Rows from block 3 of the decoder, named by matrix and row number. Rows with one number belong to one channel. Each number is 128 + 24 x the weight over the matrix's rms, rounded and kept within 0 to 255. All counts start at 0.
# convs0: first 3x3 conv (decoder.decb.0.1.convs.0.weight, 96x96x3x3), inputs 84-95, a 3x3 kernel for each
# convs1: second 3x3 conv (decoder.decb.0.1.convs.1.weight, 96x96x3x3, transposed), outputs 84-95, a 3x3 kernel for each
convs0.49 [112 140 118 133  98 102 118 122 136 130 124 118 136 141 141 156 133 112  93 151 146 190 126 108 119 122 134 140 135 143 125  72 159 155 164 101 120 154 124 131 108 129 140 125 131 128 108 127 120 158 130 133 139  99  95 110 152 153 134 132  96 148 128 121 142 132 144  83 113 113 107 119 130  92 130 110 139 115 149 105 114 113 101 126  99 180 126 151  86 112 125 126 130 122 111 132 146 104 115 104 143 131 155 130  84 128  77 127]
convs1.49 [174 155 143 121 128 122 144 121  99 143 138 102 133 131 112 129 122 127 120 147  99 127  87 186 147 127 136  92 141 164 119  91 167 121 142 141 142 114 127 130 119 124 135 122 113 124 133 124 140 152  88 146 155 143 126 154 100 112 104 149 124 127 132 112 146 123 139 132 158 133 163 122 152 131 120 137 181 146 167 109 140 100 109 152 137 171 113 122 119 136  96 175 146 118 196  88 118 138 121 142 150  97 124 117 170 129 116 114]
convs0.50 [149 119 109 129  94 105 122 146 121 171 106 138  93 114 107 109 128 120 122  86 113 123 147 132 114 162 117 126 146 119 113 116 117 122 131 129 128 129 141 131 119 114 136 118 118 124 102 148 157 118 154 113 147 105 139  90 119 156  63 119 132 142 173 113 141 123 130 113 129 132 121 138 127 132 129 161 139 147 124 132 116 144 111 125 108 145 134 146 120 147 124 107  90 114 129 123 122  94 132 118  97 114 147  90 108  97 128  85]
convs1.50 [152  92 113 114 130 179 163 107  79 138 142 137 130 179 150  99 143 101 134  97 126 142  94 168 135 145 145 123 126 115 102 147 135 131 125 132 118 104 157 122 109  91 135 121 148 153 125 138 106 156 130 166 121 134 108 124 137 159 134 116 125 169 141 143  65  92 124 145 146 130 120 158 120 137 115 144  93 116 145  89 177 116 148 126  91 161 121 159 167 135 107 136 148 129 163  89 122  61 129 149 106 140 114 108 113 103 163 120]
convs0.51 [146 160 140 134  83 116 100  78 108 155 167 118  66 131 132 111  73 113 107 148 108 185 127 157 118 113 134 144 133 144 137 121 144 129 150 109 133 150 138 134 166 131 117  92 117 152 123 132 126 153 139 132  98 127 165  61 122 124 136 154  81 161 142 145 146 131 135 186 172 117 105 118 128 110 160 149 154 121 149 113 126 147 103 120 141 137 122 133  90 104 112 151 112 156 103  99 142 131 129 103 124 135 122 132  89 125 130 131]
convs1.51 [113  94 149  96 198 110 102 118 162 131 127 134 120 175 149 124  71 102 103 139 103 162 100 137 138 171 144 165 103  95 110 136 170 119 110 106 108 178 125 138 130 148 116 103 139 114 160 144 117 104 138 129 122 114 135 117 156 109 155 149 110 144  83 126 129 134  80 112  99 118 129 139 122 123 104  95 111 152  66 162 146 124 184 136 129  78 165 107 126 127 157 127 107 116 166 129 162 113 136 138 142 120 116 126 102 141 162 126]
convs0.52 [164 125 125 138 118 116 119  90 111 139 133 156 119 135 130 101 172 169 107 105  99 151 184 181 130  91 106 131 117 139 133 110 150 112 109 102 135 102 141 128 108 165 133 132 137 132 141 121 138 148 126 111 144 126 144  95  96 162 104 100 151 160 125 113 137  95 143 223 183 112 102 127 129 123 113 146 160 150 121 113 131 126 130 129  94 111 108 147 131 128 142 154 110 104 130 132 117 129 133 128 126 134 159 104 114 111  42 154]
convs1.52 [150 134 128 146 173 107 132 105 127 138 120 138 129 176 127 137 105 130 123 156 121  84 138 135 113 125 146 105 144 142 115 119 109  99 116 121 150 111 128 122 155 131 167 149 164 125 134 119 107 146 116 100 135 112 138 115 152 165 141 142 104 137 123 131 109 117 113 138 136 147 118  89 144 103  96  96 136  99 135 109 161 150 131 129 155 165 156 136 115 111 120 165 125  91  91 144 122 105 101 133 117 140 148 118 116 120 131 122]
convs0.53 [129  87 150  90  60 155 116 152 117 133 123  86 146 153 159 144  97 106 120 134 146  94  70 200 145 144 127 145 135 114 127 130 137 129 134 124 147 170 125 160 154 139 117 143 138 102 163 165  92  86 216 106 117 142 105  53 182 153 151  90 150 128 123 105 132 154 116  97 136 116 103 142 125 121 150 120 147 147 133 109 153 127 118 128 135 150 165 152 122 130 116 142 124 149 127 116 111 114 113 135 121 124 138 106 109 111 122 140]
convs1.53 [119  57 155  43 255 153 106 102 130 137 123  94 132  88 155 173 130 118  95 113 126  79 191 126 117 152 145 149 138 104 101 119 119 168 127 101 104  99 165 125 143  89 146 105 142 136  96 131  50 187 138  85 154 136 144 104 106 203  65 105 133 206 106 128 102 111 133 138 126  71 179 153 102 146 119 125  90 167 101 170 142 122 108  90  81 108 172 149 161 119 180 155 164  96 147  94 129 152 125 154 138 136 145 121 122 149 136 100]
convs0.54 [146 132 104 124 134 124 123 124 127 163 127 183 107 146  94 137 114 112 117 134 129 124 112 156 138 124 119 112 146 141 122 118 112 108 121 117 130 164 140 113 124 132 135  89 120 139 141 120  99 166 153 142  75 151 119  80  48  58 139 172 172 167 199 134 200 177 133 178 194 133 105 110 135 132 157 110 148 152 125 113 134  85  68  34 117 135  99 111 112 110 160 133 149 143 134 141 122 101 150 134 150 159 130 144 148 121  99 102]
convs1.54 [162 117 113  77 140 120 145 145 146 146 149 139  94 146 117 123 160 137 126 128 127 117 161 135 111 132 129 128 126 147 112 156 132 124  95 139 103 108 147 111 128 127 128 130 136 102 133 122 137 121 149  96 108 141 119 109 128 149 115 143 151 145 139 136 126 112 102 104 132 136  96  89 112 116 121  87 141 109 139  98 161 130 115 153 160 131 131 182 166 118 122 129 160 113 143  82 144  93  97 116 114 102 110 111 145 119 102 124]
convs0.55 [149  99 155 115  85 158 128 135 122 118 135 104 144  93 113 146 117 117 120 130 125 187 104  97 126 141 104 122 137 132 122 132 124 133 116 121 109 139 110  55 117 192 108 104 157 142 103 185 225  45  30 190 177  57 172 119  76 175 102  82 114 119 153 141 106 128 143  77 118 136 127 137 128 113 151 148 134 111 155 111 119 129 137 125 122 114 114 125 117 139 113 111 139 134 136 141 148 101 133 114 133 157 130 137  82 112 127 172]
convs1.55 [154 112 142 107 112 160 110 115 116 140 159 144 112 188  96 142 184 158 128 142 129 111 101 146 133 161 149 144 130 112 116 158 112 140 101 149 138 141 138 119 108 196 123 101 184 146 123 165 103 146 126 105 172 143 126 130 137 103 142 155  91 140 147 107 116 120 136 138 117 153 160 159 132 124 118 139 156 129  78 117 120 135 132 120 131 183 152 117  94 135 103  95 128 136  81 139 114 109 141 141 146 123 180  77 140 127 156 138]
convs0.56 [ 93 113 117 136 125 110 119 123 132  83 131  98 163 159 150 137 143 128 141 140 149  42 178  87 200 110 143 108 163 123  68  49 136 159 160 130 139 123 146 132 155 118 142 129 117 116 148 125 125 133 151 118 134 107 135 147 120  97 133 162 165  97 122 132 152 137  30 111 124 163 115 136 128 129 146 125 121 139  82 139  93 145 126 155  85 175  96 137 116 131 125 116 147 119 108 100  94 106 126 116 112 166 177  99 126  95 114 123]
convs1.56 [ 78 108 131 106 136 107 129 131 147 127  99 108 162 127 198 128 150 145 124 129 116 100  80 124  82 120 101 108  81 111 116 132 187 116  98 188 131 115 135 111 140  82 136 154 133 141 108 163  98 135 131 111 132 158 157 127 139 143 138 109 134 112 109 102 120 132 138 126 168 155 147 131 165 113 125 128 139 119 131 148 149 104 170  99 129 154 148 126 150 124 135 116 135 168 173  99 146 156 135 163 127 145 125 145  94 110 129  81]
convs0.57 [150 155 119  94 107 139 167 205 126 122 145 118 144 149 119 116  90 130 148 158 103  79 117 116 133 112 134 120 133 105 135  98 123 116 125 140 100 114 113 190 210 137  87  49 108  86 134 130 125  96  81 134 111 112  98 157 129 117 118 106 167  98 132 125 167 124 106  21  99  99  89 123 120 139 124 112 143 168 126 174 159 129 129 121 129 169 111 115 128 150 116 158 124 141 104 135 116 110 139 114 117 146 114 144 103 147 135 129]
convs1.57 [ 88 114 103 135  91 123 131 122 166 115  58 143 123 146 160 120 156 122 111 185 136 134 130 137 149 124 134 124 169 113 112 123 148 129 138 105 158 110 137  78  79  74 112 129 121 122 222 165 152 111 107 120 154 162 138 196 153 144 110 132 120 146 135 103 146 116 138 168 152 178  80 134 122  75  84  99 168 135 133  98 104 144 120  96 144 180 150 121 128  91 109 141 154 148 137  84 147  96 151 140 159 109 148 118 188 119 115 112]
convs0.58 [119 145 122  99  70 127 116 114 113 125 149 117 159  99 136 146  65 151 157  81 156 115  99 125 115 184  98 115 150 132 134 132 125 144 122 126 125 100 132 110 100 121 127  85 112 119 145  98 134 117 149 118 130 116 137 137 123 143 115 136 102 133 124 118  85 120 156 109 127 129  94 129 129 147 104 125 137  97 127 117 117 125 120  97 150 117 172 105  87 145 111 125 117 144 103 103 124 143 162 134  94 119  98  87  94 132 140 127]
convs1.58 [124 149 128 140 142 145 140 139 154 128 165 111 134 161 116 102 152 129 115  88 132 116 126 108 117 126 137 107 134 137 109  92 134 117 131 153 140 161 119 133 150 117 143 125 120 111 132  74 129 126 116 121 128 119 146 156 122 133 130 112 135 112 144 137 102 128 146 117 141 127 130 151 147 160 139  99  96 157 155 123 142 126 136 145 145 155 138 140 119 119 118 129 117  80 129 131 131 108 135 138  92 116 162 117 157 164 164 146]
convs0.59 [145 137 117 111 108 131  88 140 146 161  74 139 184  96 129  73 202 141 100 159 113 119 176 131 103 135 114 143 105 143 139 110 140 145 132 106 124 123 127  94 158 116 124 129 137 137 127 119 119 148 116 116 137 119 134 174 107  78 147 100 134 125 130 133 117 144  99 141 113 140 138 117  92 166 102  93 167 113  94 137  93 129 130 124 140 145  94 147  80 119 116 155 102 115 149 155 143 112 148 140 130 135 122  99 132 121 198 113]
convs1.59 [121 121 159 106 152 130 149 168 102 123  98 163  92 153  98 129 173 166 116 164 114 121 108 150 105 136 150 158 161 144 117 161 158 145 133 135 118 150 146 158 167 110 133 100 139 169 146 105 154  56 143 145 123 141 145 122 118 139 122 142 141 140 121  92 127 135 130 136 166 121 141 148  82 161 138 164  71 134 145 112 132 127 109 115 122 161 121 137 112 118 112 151 159 134 118  82 128  86 141 156 111 152 114  94 181 110 110 117]
convs0.60 [106  95 151 131 109 133 134 113 147 137 135  97  90 136 126 118 128 166 100 118 133 120 155 143 108 115 107 140 137 140 118 135 108 144 112 142 139 146 118 137 125 143 122 104 140 119 121 108 123 168 117 111 129 125 113 102 104 162 147 149 112 147 121 109 132 126 152 151 142 124 101 130 132 118 125 131 144 136 132 122 118 117 133 120  97 104 150 112 142 106 146 100 160 102 123 133 144 141 112 114 126 174 142 114 155 123 103 152]
convs1.60 [124 136 115 106 120 165 124 151 115 128 118 135 112 160 147 114 112 145 129 114 136  98 121 140 129 154  74  89 120 110 118 129 116 136 127  83 117 164  93 114  75 161 115  89 133 130 141 157 107 162 103 178 145 121 139 139 129 125 102 118 135 113 104 109 141 149  98 134 124 114 125 148 112 129  93 129  92 192 129 162 130 117 106 118  99 142 166 120 122 132 150 132  87 167  58 170 130 154 133 130 126 161 129 142 129 146  76 139]
convs0.61 [133 145  88  87 155 116 117 143 123 148 159  85 109 116 135 140 134  88 119 132 144 108 132 126 131 127 149 135 141  82 117 128 130 120 131 132 120 113 101  87 173 150 122 151 106 146 106 138 114 163 115 134 127 134  91  96 132 155  99 200 137  65 145 132 120  94 153 111  93 129 137 145 180  74 169 109 103 134 134 114 149 111 105 111 103 115 134 105 147 129 158 117 135 118  99 131 170 110 105 115 129 147 104  99 145 111 125 144]
convs1.61 [121 160 135 138 158 118 167 106 133 104 100 115  90 122 130 148 112 143 146 149 125 122 102 166 120 143 132 139 164 129 137 161 115 174 122 130 138 124 144 124  61 157 160 147 127 107 140 131 132 140 123 115 152 101 116 176 126 117 128  96 110 166 132 125 108 157 147 117 121 172 145 148 111 164 129  96 153 134 116 146 114 130 108 154 148 141 153 140 125 123 108 123 132 124 150  99  69 133 117 146 126 114  81 128 158 126 153  99]
convs0.62 [133 147 122 110 102 160 112 143 142 152 109 114 139 164 133 221 122 125 116 124 137 106 122 137 131 152 110 138 112 122 119 143 118 117 147  99 130 130 118 119 119 129 125 146 110 126 142 107 110 159 143 127 113 136 124 140 204  45 125 229 142  29 132 123 149 139 119 104 139 129 108 128 108 139 136 118 101 149  67 138 123 144 142 124 122 147 125 122 131 105 138 114 124 129 133 135 143 142 118 120 150 102 135  88 155 150 120 127]
convs1.62 [125  81 149 129 148 126 126 113 152 131 141 118 144 114 123 126 144 161 136 109 123 113 105 161 106 131 102 147  57 137 146 130  90 173 115  99 127 105 113 125 132 111 154  97 129 106 107  97 130  82 134 127 132 140  95 162  97 133 161 147  86 115 126 126 136 147 123 126 149 141 105 110 130 116 157  87 132 148 119 129 152 143 117 170 103 189 141 125  67 104 143 121 111 129 152  87 150 153 115 109 115 102 136 170  97 142 141 139]
convs0.63 [ 88 166 122 150 147 100 133 123 140  94 104 115 134 164 122  77 158 152  94 144  97 106 111 134 117 176 154 112 130 138 149   0 100 124 178 138 150 105 111 134 169 127 109 135 114 141 125 135 127 142  99 110 127 128 147  82 109 113 131 155 166 147  81 143  84 135 116 149 150 130 119  98 113 111 161 139  86 109 120 154 124 118 151 140 164  48 118  94 115 104  93 145 136 181 136 103 106 120 153  99 142 112 137  80 161 117 131 144]
convs1.63 [139 177 117 133 108 100 136 132 126 143 106 133 102 113 113 129 160 125 111  63 114 144 121 149 132 142 121 120 130 138 141 185 134 127 140 174 155 114 129 132 133 140 131 150 117 133  96 143 143 181 169 147 130 128 121 132 168 142 131 118 124 125 117 134 188 121 154 169 148 146 124 108 138 176  99 155 137 150 110 146 128 132 163 149 128 130 129 136 197 149 104 147 131 140  99  79 113 131 108 110 106 168 115 157 140 120 148 115]
convs0.64 [146 159 135 136  77 140 100 115 108 112 127 115 101 108  97 148 138 164 151 143 164 104  49 112 130 207 125 146  98 151 127 109 148 130 172  84 127 131 108 116  96 156 120 165 137 133 122 133 116 120 123 149 118 140  55 150 190 161 147  70 161  86 156 141  66  91  89   2 102 130 154 124 144 132  95 133  55  84 125 114 141  96 159 161 151 172 113 140 101 116 154 164 103 130  97 154 127 110 150 114 171 130 123 128 131 146 119 114]
convs1.64 [174 140 144 137 179 185 104 122 154 179 107 124 119 219 178 133 103  84 118 118 122 126 119 132 162 112 147 121  75 110 169 171 114 121 117 115 148 145 130 140 136 139 152 133 134 123 125 131  66 134 135 124 152 162 128  96 132 133 172 128 122 135  91 135 105 163 210 199 152 189 127 165 154 116 146 123 191 132 164 134  90 155 181 130 107 118 161 160 113 116 124 121 122 141 183 140 127 106 157 117 121 110 124  73 103 105 138 136]
convs0.65 [107 120 129 133 169 108 101  98 132  94 137 106 104 142 131 128 146 126 156 140  92 145 122 128 113  79 132  99 171 117 114 109 163 147  87 139 113 176 115 140 140 124 125  65 142 138 144 129 126 135 127 116 122 127 207 104 117 139  93 118 181 174  16 113 183 122 139 164 124 130 133 145 170 142 159 140 158 119 141  54 130 182 118 144 147 156 110 125 103 130  88 151 131  85 134 144 120 144 155 115 118 144  86 164 171 119  92 155]
convs1.65 [112 127 171 119 125 140  80 132 140 139 109 137 152 157 141  93 177 152 111 143 143 131 150 112 140  93 123 111 127 108 144 152 113 119  67 126 144 115 138 123  85 107 145 104 110 136 122 134 135  97 145 131 146 137 139  84 127  93 156 140 116 129  97 107 166 130 163 158  96 116  94 132 165 144 137 157  91 142 126 105 105 123 181 103 114  70 146 132 120 102 112 131 149  70 177 122 100  79 123 112 168 151 115 128 107 132 116 161]
convs0.66 [111 144 117 104  52 131 139 144 116 156 109  99 194 172 102 100 157 133 153 114 169  62  73 139 107 111 125 145 147 126 138 139 113 143 126 147 137 147 135  94 115 141 125 152 130 125 145 129 127 118 144  91 120 145 112 125 111 111 162 110 139 139 139 144 137 131 128  84 107 116 122 125 156  62 120 167 129 122 126 132 127 157 143  82 123  71 145 136 129 114 140  80 155 145 121 118 109  89 115 147 113 123 167  94 128 137 110 137]
convs1.66 [129  74 115 103 192 130 143  97 111 140  61 112 169  45 102 165 165 114 145 142 167  97 129 238 161 166 106 192  76 141 119  71 139 183 111 117 141 133 122  92 138  84 155 152 148 109 117 151 141  83 110 146  97 108 135  91  97 109 130 104 141 134 111 139 142 118 148  98 149 144 155 113 122 135 115 141 145 141 158 140 131 124 137 126 143 162 138 121 132 107 112 159 101  93 155 106 126 126 135 114 114 126 144 170 122 170 117  81]
convs0.67 [112 133 106 131 138 136 107 134 135  98 101 164 153 146  89 122  93 174 156 160 104 121 163 166 121 102  93 118 118 135 115 105 154 137 138 114 155 125 130 109 133 120 125 124 127 156 130 133 133 138  92 108 120 142  95 115 128 156 126 113 135 131 154 119 109 124 132 148 118 118 134 120 113 129  99  76 130 142 127 139 162 113 166 141 165  99 145 148 118 129  94 125 102 157 135 163  94 119 115 124  87 125 113 131 160 112 143 148]
convs1.67 [ 93 115 135 110 124 111 152  95 111 125 152 133 116 149  91 157 146 189 109 138 107 115  79 132 141 144 100 129 154 115 115 110  93 113 108 154 142 139 161 165 114 134 133 131 125  83 114 156 103 167 126  96 103 144 145 121 113 149  85 142 144 127 128 140 151 140 142 128 118 147 139 145 109 133  89 140  82 149 160  99 104 136 118 126 152 120 126  93 139 156 131 121 165  65 143 136 168 120 120 130 151  67 108  60 154 136 139 137]
convs0.68 [ 91  97 122 132 120 120 123 133 108 138 153 136  90 112 106 140 100  96 105 129 134 182 119 109 159 115 102 115 139 120 135 155 114 105 134 137 114 124 110 120 123 129 107 112 132 145 130 106  97 117 140 139 144 117  49 164 101 164 100 119 159 165 133 133 119 138 153 151 143 123 116 129 143 129 113 133 114 172 102 120 104 130 141  77 121 130 134 139 112 163 111 142 128 104  98 155 106 147 132 151 109 142 121 145 125 130 138 142]
convs1.68 [198 103 120  97 126 141 116 155  98 147 144 107 150  88 106 118 150 127 148 171 126 137 111 116 147 200 102 110 117 103 172 133 161 120 114 122 114 137 124 167  98 171  91 155 110 128  92 130 129 170 195 158 122  65 131 122 103 165 112 125 120 146 153 134 156  97  92 108 146 129 152 147 163 104 143 129 149 136  97 137 141 138 103 124  73 171 150 138 100 164 122 137 142 130 117 132 125 108 164 171 135 119 135 104 107  81 132 129]
convs0.69 [164 145 113  62 136 146 130 120 108 133 121 149 103 113  99  95 102 170 101 131 119 123 142 144 142 111 162 125 111 120 106   9 138 139 202 115 133 118 120 100 102 123 163 146 144 137  91 154 113 128 120 160 130 148  93 121 132 182 133 100 128 173 102 115 125 145  60  48 137 130 121 129 109 117 130 103  61 135  89 150 147 153 112 147 124 189 133 141 105 113 144 131 139 111 114  92 148 135 142 130 137 132 152  62 127 113 133 136]
convs1.69 [131 159 190 118 128 151 124 107 120  99 102 129 130 154 159 132 123 128 132 135 155 134 146  79 128 126 141 130  77  80 130 152 140 153 129 132 131 115 110 143 150 153 129 145 142 139  57 167 124 158 109 116 157 127 124 123 147 147 129 140 132 122 116 156 153 151 133 177 166 138 146 143 113 141 125 169 158 179 124 134 141 131 131  75 124 118 148 129 135 140 123 120  81 139 137 136 157 121 131 135 148 154 134  95  81 121 118 127]
convs0.70 [138 140 152 130 158 144 112 124 136 146 142  91 129 116 120 138 149 109 124 167 111 151 119 144 155 137 115 121 119 112 130 152  88 151 154 111 140 118 108 137 156  90 133 119 117 129 146 133 128 148 102 137 108 134 170 107 170  61 116 180 138  92 144 119 156 123 127 142 142 127 119 124 105 133  89 139 138 113 117 159 100 128 144 156 132 137 101 136 121 130 115 162 128 133 106 123 120 124 143 157 148 120 101 121  96 113 172 111]
convs1.70 [148 140 119 141  76 145 110  72 136 139 128 102 116 132 158 138 115 109 134 114 119 108 102 146 139 107 116 136 103 123 139 111 135 135 111 106 154  96 162 141  73 142 144 125 144 147 147 173 118 168  99 120 117 106 108 155 122 143 105 149 118 147 107 147 149 138 145 128 117 107 104 112 138  89 116 167 156 125 113 152 130 116  98 104 144 113 146  97 110 108 144 150  95 111 136 138 113 139 107 111 102 113 139 137 151 154 120 116]
convs0.71 [139 161 123 142 128 112  91  62 144 141 118 109 119 151 128 121 121 155 118 134 104 127 198 147 123  83  92 131  88 127 118 147 120 123 130 136 141 130 108 100 176 135 132  57 144 114 146 127 126 174 111 125 105 116  78  79 135 101 194  77 209 124 114 126 179 164 156 255 200 129  82 108 109  97 107 136  63  54 117 130  98 110 154 148 126 188 148 143 106 126 115  92 170 133 144  79  98 195 131 146  88 137  97 165 149 106 106 107]
convs1.71 [ 93 106 165  95 130  99 115  77 113 128 137 141 159 125 145 121 111 106 141 154 121 117  58 113 127 171 150 124 105  96 124 144 149 167 133 141 121 170 127 111  90 101 137 117 170 114 175 117 143 108  84 122 135 132 132 129 131 102 107 126 108 148 152  98  80 104  80  57 119 102  78 131 131  89 144 151 155 117 123 142 151 125 100  95 116  82 139 126 134 146 116  96 112 148 134 137  63 115  97 178 145 154 106 101 118 131 144 136]
convs0.72 [132 160 128 101 103 144  99 118 107 150  75 150 126 105 163 123 118 138 138 125 159 105 116  95 130 103 160 126 134 106 107 107 104 112 153 109 153 156 143 129 100 114 141 135 142 112 128 130 142 135 119 132 133 129 107  98 157 131 116 101 111 191 128 129 126 122 119 136 106 128 142 134 144 138  94 145 132  79 126 117 137 106 168 101 168 113 132 116 124 123 131 136 146  91 118 121 106 127 112 155 138 113 135 131  76 109 157 106]
convs1.72 [114  62 173 127 138 107 139 129 138 146 143 152 178 130 136 159 129 135 108 165 144 141 112  99 132 147 156 120 117 108 100 149 147 136 133 123 137 130 124 124 125  84  87 123 106 147 124 117 120 161 122 122 154 121 134 134 163 135 134 128 141 132 131 136 125 146 135 180  87 158 106 157 116 140 114 166 144 125 150 117 123 135 125 129  94 139 177 146 109 130 144  82 134 108 132 137 105 150 132 110 148 129 140  89  92 138  90 130]
convs0.73 [125 140 100 145 136 105 133  90 133 101 137 110 126 131 152 102 138 127 158 116 149 116 161 136 138 102 136 109 134 113 140 117 107 130 122 139 149 169 150 128 125  99 126  86 125 150 154 157 121 177 150 122  97 118 105 157 165  85 159 109 144  79 125 140 224 166 130 180 127 132 116 109 142 123 126 129 148  98 123 124 123 119  77 134 151 146 144 126 113 148 147 108 129 128 148 112 111 125 129 114 115 115 125 100 133 129  94 139]
convs1.73 [115 165 142 152 135 138 112 165 131 138 123 123 141 117 115  90 102 134 152 175 116 135  97 121 100 133 127 158 102 134 130 169 146 185  76 146  70 179 125 149 161 133 159 127 110 159 179 127 156  60 146  82 129 167 134 157 142 134 101  95 119  89 133 153 152  74 122 131 143 137  87 143 144 100 149 143 138 120 126 134 128 116 147 130 119 104 128 117  97 151 136 115 135 140 108 135  94 172 109 143 164 151 115 121 136 152 125 129]
convs0.74 [ 94  99 141 159 170 106 111 101 106 129 110 130  75 122 130 116  95 111 129 103  57 127 121 101 157 103 115 132 124 126 135 117 149 133 114 129 130 123 128 105 121 124 131 116 139 118 136 136 129 112 122 128 134 127 104 110  92  67 157 184 103 155 156 123 106 134 115 126 133 128 126 124 127 147 137 147 147 132 124 136 135 121 126 130 130 118 118 140 121 142 138 159 138 115 142 101 132 121 135  78 119 110 133 163  94 144 112 127]
convs1.74 [114 163 107 132 132  55 109 122 184 134 160 175 106 102 152 152 121 110 148 116 114 163 134 126 121 152 147 162 134 119  92 164 110  95 121 100 116 115 143 141 129 136 121 143 153 136  96 147 133 173 148 142 144 124 140  94 136 104 158 177 117 177 139 134  79 140  86 146 161 148 163 158 105 157 163 114 130 125  97 147 137 164 165 124 123 160 136 116 110 150 125 126 116 129 108 157 116 143 107 149 112 121 145 139 127 127  93 157]
convs0.75 [114 185  74 140  99  78 137 114 130 118 112 128 115 135  94 102 167  80 135 140  82 137 146 127 127 158 106 127  93 139 155  34 149  96 161 137 116 146 111 126 137  91 131 103 145 109 162 110 146 129 127 123 125 126 103  87 152  92 152 134 154 141 111 124 137 116 140 147 101 137 121 112 115 174 104 133 132 103 127 156  78 118  97 105 118 162  85 101 133 117 139 140  91 129 171  86 130 124 129 117  81 144 144 140 161 157  78  99]
convs1.75 [134 173 121 151 141 135 168 137 137 143 119 128 145 158 148 150 115 104 121 124 139 143  86 108 121 119 107 101 146 116 151 104 134 104 145 121 135 123 144 117 134 145 152 124 142 132 109 123  89 110 129 122 134 128 106 112 118 127 105 143 118 128 118 139 151 141 148  96 122 184 119 118 123 116 140 128 119 143 158 142 120 138 120 116 105 147 128 148 121 131 117 147 131 128 100 148 123  94 107 105 108  95 125 143 110  98 108 121]
convs0.76 [123 149 140  86 152 126 129 112 135 121  89 142 145 117 108 139 153 136 156 179 113 120 139 135 133 112 112 137 120 138 146 129 139 123 146 114 136 120 122 123  96 122 115 140 121 121 147 103 147 100 141  95 155  98 153 101 143 115 102 130 161 177 123 151 150 139 137 147 127 121 124 128 109 120 112 102 107 116 119 121 134 117 136 106 151 114 115 151 126 136 161 162 144  68 169 139 133 101 138 132 167 135 113  79 140 121 160 125]
convs1.76 [111  97  98 118 117 136 114 152 169 127 104 115 143 152 124  87 145 125 115 123 100 177 128 153 139  96  90 163 135 116 107 176 108 131 121 119  92 137 144  92 158 185  98  95 105 123 132 141 146 131 139 120  94 166 122 127 126 123 208  91 128 129 110 123 139 130 166  67 137 127  98 148 148  98 133 141 141 137 120 126 193 141  60 107 171 127  98 143 148 125 110 169 106  96 110 130 104 114 112 162 136 141 112 162 103 129 133  97]
convs0.77 [134 109 140 103 145 128 137 128 109 123 184 170 138  15 149 110 156 131 167 106 132 114 100  95 137 140 125 119 164 134 137 134 148 113 135 121 125 116 136 132 114 131 118 145 127 115 139 117 108 125 137 138 127 135 149 127 106 145 114  99 169 109 152 149 130 123 118 114 110 138 125 121 137 119 133 123 134 130 140 137 131 103 126 137 121 134 148 104 142 116 107 122  88 206 212 226  98  96  79 156 117 176  83  90  89 164 140 134]
convs1.77 [122  92 110 114  72 125  99 145 126 144 121 143 121 153 113 166 171 124 116 167 119 127 146 113 121 129 145 133 106 114  91 120 113 176  49 128 143 148  84 136 121 140 155 191 127 133 146 142 130 160 126 149 182 137 115 125 148 103  80 158 128 157 159 117 110 136 130 139 149 123 101 116 124 111 103 151 118 132 144 128 130 118 115 121 138 136 140  80 133 104 142 128 133 116 139  67 116 111  87 135 114 131 105  94  69 225 171 162]
convs0.78 [115 122  91 135 219 153 115 109 101 125 112 115 122 123 146 128 128 117 118 141 135 131 132 135 132 135 122 118 128  93 127 139 119 128 137 118 132 105 100 127 212 147 128 132 112 128 156 144 121   0  96 133 118  73 108 136 114  82 130 122 161 102 128 121 159 123 140 158 141 115 125 119 130 143 118 133 121 126 115 163 121 129 115 128 135 115 142 113 149 131 136 136 132 154 130 131 132 129 117 134 129 119 127 104 121 130 138 131]
convs1.78 [114 135 120 135 107 155 136  99 129 107 126 139 128 160 139 107 176 118 125 120 138 127  92 138 144 121 118 106  96 126 129 154 133 144 101 131 135 156 136 133   0 119 174 119 142 163 168 145 141 148 158 114 164 136 113 102 131 121  62 144 107 110 116 121 118 139 121  97 148 111  89 149 121 110 114 101 159 132 140  91 132 118 119 115 112 114 159 127 143 128 132 141 106 114  85 126 137 105 116 131 126 135 160 139 138 134 126 110]
convs0.79 [ 94 131 115 136  97 114 101 133 121 113 135 132 171 128 126 128 153 124 111 150 106 138  79 153 144 140  85 132 157 126 121 144  96 118 120 134 124 124 119 117 152 128 134 153 127 115 130 137 120 177  89 132 125 155 124  96 130 104 161  91 148 131 125 116 127 112 124 148 131 107 137 119 140 141 115 173  84 167 149 118 120 142  93 140 140 144 108 101 120 102 111 116  85 127  73 150 108 133 109  94 140 103 174  96 139  70  88 125]
convs1.79 [175  85 115  90 138 115 145 101 140 136  99 109 149 121 134 124 144  97 143 115 103 134 159 121 162 132 138 149 120 140 159 137 118 125 110  76 131 127 112 118 112 136 166 110 133 107 115 132 118 129  98 133  92 133 138  96 136 129  47 144 119 138 107 129 101 126 135 156  98 146 138 144 132 155 145 140 141 156 118 142 129 135 156 147 153 136  89 138 110 143 112 156 151 132 145 113  88 117 143 151 140 101  78  81 132 122 130 131]
convs0.80 [ 86 128 123 133 112 149 151 115 118 115 133 135 142  73 134 125 143 144 162 135 128 129 103 131 114 146 109 131 115 113 141 164  96 118 141 104 121 139 143 158 119 127 132 107 109 127 146 134 165 133  90 136 112 111 137 159  94 144  69 188 155 155 106 128 163 117 139 159 116 127 116 129 144 124 134 119 157 135 127 123 128 126 116 105 151 100 106 111 162 131  92 123 101 123 159  96 135 114 142 141 103  89 132 137 112 143 148 120]
convs1.80 [111 115 103 126 125 167 123  96 138 118 110 135 122 108 193 100 122 115 127 108 120 133 127 124 100 121 113 112 151  89 179 105 147 145  95 131 128 164  90 159 128  86 111 143 119 123 115 121 138 123  96 161 131 120 112  97 133  93 133 154 138 117 151 119 123 112 163  48 115 154 126  84 121 162 117 146 112 118 151 106 126 146 134 123 166  95  87 136 134 162 137 131 134 189 101 111 114 175 149 114  84 149  85 149 122 138 151 122]